config = dict(
    vocab_size=32,
    arch='conformer',
    head_dim=64,
    qk_norm=False,
    nesterov=True,
    l1_shrink=0.01,
)
Rows from block 4, named by matrix and row number. Rows with one number belong to one neuron. Each number is 500 + 40 x the weight over the matrix's rms, rounded and kept within 0 to 999. All counts start at 0. Numbers have three digits each.
# fc1: first MLP up (model.blocks.4.ff1.fc1.weight, 576x192), inputs 96-191
# fc2: first MLP down (model.blocks.4.ff1.fc2.weight, 192x576, transposed), outputs 96-191
fc1.127:501535506558499500481441497469503427537472503500392488459533468498517477469499451529491559495475421499511413504496520484554513512505465515487496523504552483498486500514519499501502576498490505459504494535444505499499507585514421484534501494476550502477549471500495492516442500525499495500
fc1.128:411483604525460504496499548509480547502501532500480459500498502488512470551497501546517506500501495567499479507491520499486513471505515500509444444451610501529498492500499505501437484507488499514494491486499490506562504525495390468482513500501406435493508401498572495315569505511521545557
fc1.129:531472512541559504504474433506498485500526469495500566495500485549498488459470483502507491512504500500569533438500549505410474457500492494502528494554494511497500508460444544524594522437499528490514505499514488525459508501430475542560525486476509493497487468465514611508494432439467553494
fc1.130:572491417508512501545500500493436458517585472450486410486498473412481540528520501484517504496458441619550501496526505497443522498515509450494504476489433410532525630509458462490532596505475357456457557499530479499513494455538492507509500457498481487444489458500521464499467569557492578487
fc1.131:550569459498496482506433483453484601501378484522449521519526493492500499510545477504411476533487357506496495462484504459577525498470568530476462522513436456500561503558529586527499482520493391489496494532492485516499467535491473542529504500491495444450445499553483562500497473523500488500
fc1.132:554505442455432500543531500454449553534583494488500496494500461512544593500466491516528490499474499528453495431495535555577500488512484478517524498500491495495479458465560457512567509466482439472504414497591487512493499513559477546459493500488494485512501579502492543546502483512506481474
fc1.133:480531488501463508541491501604500491546515472502500495478452487417525492486464507470533514510485522512591421468503501519486503497503499589503499537497496499500544496490490532524529522520521499501491479554651494509473489483525437494458508519511565491498518495494549468492494471489437512485
fc1.134:553515500453570526470461494562497419498540513450489626559585464492464571515500497498493439441432475531626459502488499498513500485480505522506523487515538582500454509447499462528488561564497513594484448488493483585501494516514524547487498469529501501501404425466503479519517489550511498486
fc1.135:500535456548420502552551502558493514531470497493508402527458463503498393503491418533500536473490475496432565572505466520515505506504561621505489437489490531657593570563497484529455549512496509506489564597512501456495498533387500451421460587453517512498388483501545555486441526512474528617
fc1.136:502493545439500495497523492497536480509505500503512468500502470524508504501494396522531522561465503500491493531498504507448516451504500470447517481510546506469496497447519401500532424550480414503497505519494502517556501482585492493477437527520490519499471495506491499493499511554440514513
fc1.137:518496462494506586497468511523434414502471505502487487476418561579414542473502498545493500560492509496509500493506499499698519521578348489460550407495574467487513507505576507482469518496471500497463528522466470433521480517478425474504540526469506501469464460501529556529496518427500509477
fc1.138:519516546501559472467478644578572495456380513499502487495534508502524539492498444493496479530466494446482501540507420472496485498522542438505493500506472545494458547510510498424555415428567424509548459482503493527406440504558468485560518421424515491453449480498499491440432472560524550494
fc1.139:520359497462508469497460506446495465493468502502510489483462497556501448502487516540500554488499434511580461354469503491522474500535495541403429478533480498524525440481516540517497483529580556498557443487476449490497520501500488461423571492505510503515555471503509513501588531419509504530
fc1.140:535499555434504492459510453449539451594425549348520506484518491523429504539518490570548530518480498465473502467535507512472566524574482502546498513489508457468499471500486509502533505581530513498593499560503452488584499532593363501496565517499553469474469515499501484520425512500541516584
fc1.141:531502529514502505489500423479499435496516500503462479508535503502500496517464564501504549517495458499424543499509469514496525529571556494487467500467527507507529430508502552529610410526501554460558462545490481447498475477500593504537500501539491501518493528456493496536473432488494519496
fc2.127:536481500496494514500489501500500484507500500500502490476484502467466496500473499505500500501484501526500500485462502501495510494487500509508499511504526500492500500500501499498503500512499500504504499492494511493508509520500500503493498502498495499501500479539481500501501500512500538496
fc2.128:500532499496500501500501505487489489500499500476500506617497508502500504500506492500528500539502500468500501500498498495516486474464498500500500405441527471480502507500499500499501456504498507500501500513511500500424494508525529553507500508500555492511504498500487470510501497460500491475
fc2.129:497500512503510455500561501498500488500501500501506500501504500478500500500500500559501500496476500507527504500499499500486513484516500501500478500501516500494520500496500500468500544500502500507477500488500504500529500468498498495500500503500500503500482511501485500499504505487487501449
fc2.130:498602588527557503580481489500493534499749500503495646471330488437404500481501496528442589623591462365471504566510363431498470444649530457516469740523471503394467451585230479500505571416502436513441543714574494461500660475500505501480417570492251429450343504522372417427586481556498496552
fc2.131:506500475499597612518499498548552484500496499551500529483539500479501457523510500492490452448518550585515499501517509504495568499500503500499462501497500502464556459480504481380515512502493540506500500499500389510499497590498497503550531500500481530484478498507499498500500479501467502534
fc2.132:501496500501437508523489437500520502496489394500466513503501558470500469487373508501497505491504465493518505489500501446428500500503503425501430501480500499593552468503498408499529500497480501498519497500504499497500540500515501533502494471502527502500500489500504505556503503514500503499
fc2.133:500500500500500529500500501513504524501500500500500500500453500449500500500497500492500530500500500500500500455500499500500500457500500500541500503500500505500501500500501500500500500555500498500496485500500489500500500524516500483509502500498488500501500500500535500500500500510500500500
fc2.134:492516473487501504498496462514612491510495478506518489533500503597539496580471533558497558500546449491500466516470493526497504491499492486522482668503499504500382515487499564503504501498466495526496504429502501591491481555504483500469498500500497471443527353500543521525460465443510492515
fc2.135:504491664562646578507533398513494434500571466492668499479481560456512454563474599376505460484412499485481481483501554455519503514500499450524543488351494500450482477497417498336415576493497493432501504514500498568495335463563500499491500494499644501486497472471519540501548501524473513400
fc2.136:501569494533498513503517550511528500517476510547528503403503500460432462501511499539488500480514494565492464497491514483500502486492499551500492447489500499498450599567508496501494481509517493510525466436525480501500497477476511499501571499506470526499508506504516499495506505501499448503
fc2.137:534475503513489413516518501483495500562498452559506481491499499431487517500460613509470462457396527546434335614500500596527533531446555383405547532509478459388514497460519606508534484531593501619440513476448497449501496500233550473544520501422449505404315630484511470442502513495545537538
fc2.138:519515564525485500498516491500624483509501501500539506507503498493584527542506500516505504498499488494579462515572498488496489501572376520500488482497518500528501490552460475496526480501504540500494500425395461579493439444500449502500494420494496479474500494501501541507506490495495508454
fc2.139:499470497499496499500507500500500500497516494500499500500500529500500500500500500500506500500500500500541480500499500503500500500502500500503503502500507465500495500502500502501499500500500500500499501499502500500499498504500500500401500500494500500500500500500512519504492500500502502505
fc2.140:475547245567606489337387316483536502511397531602509383496638500406512413567573490571503376494718432500581383483482492504522552368499479486487570379497455483502404631514441499477477508501501396412430549509497596555525514497501583528460530382507470646452335544478556579428503582526508488405
fc2.141:442500492501501503500461500503521514500494501497505498473500523509507481462458518572510502524493499508556498492518500493495500500552480496506409413500487485490499500525499504500504493501537503538501511502505433503517500490500494499507600488500500494495465502501427502500500496540493500492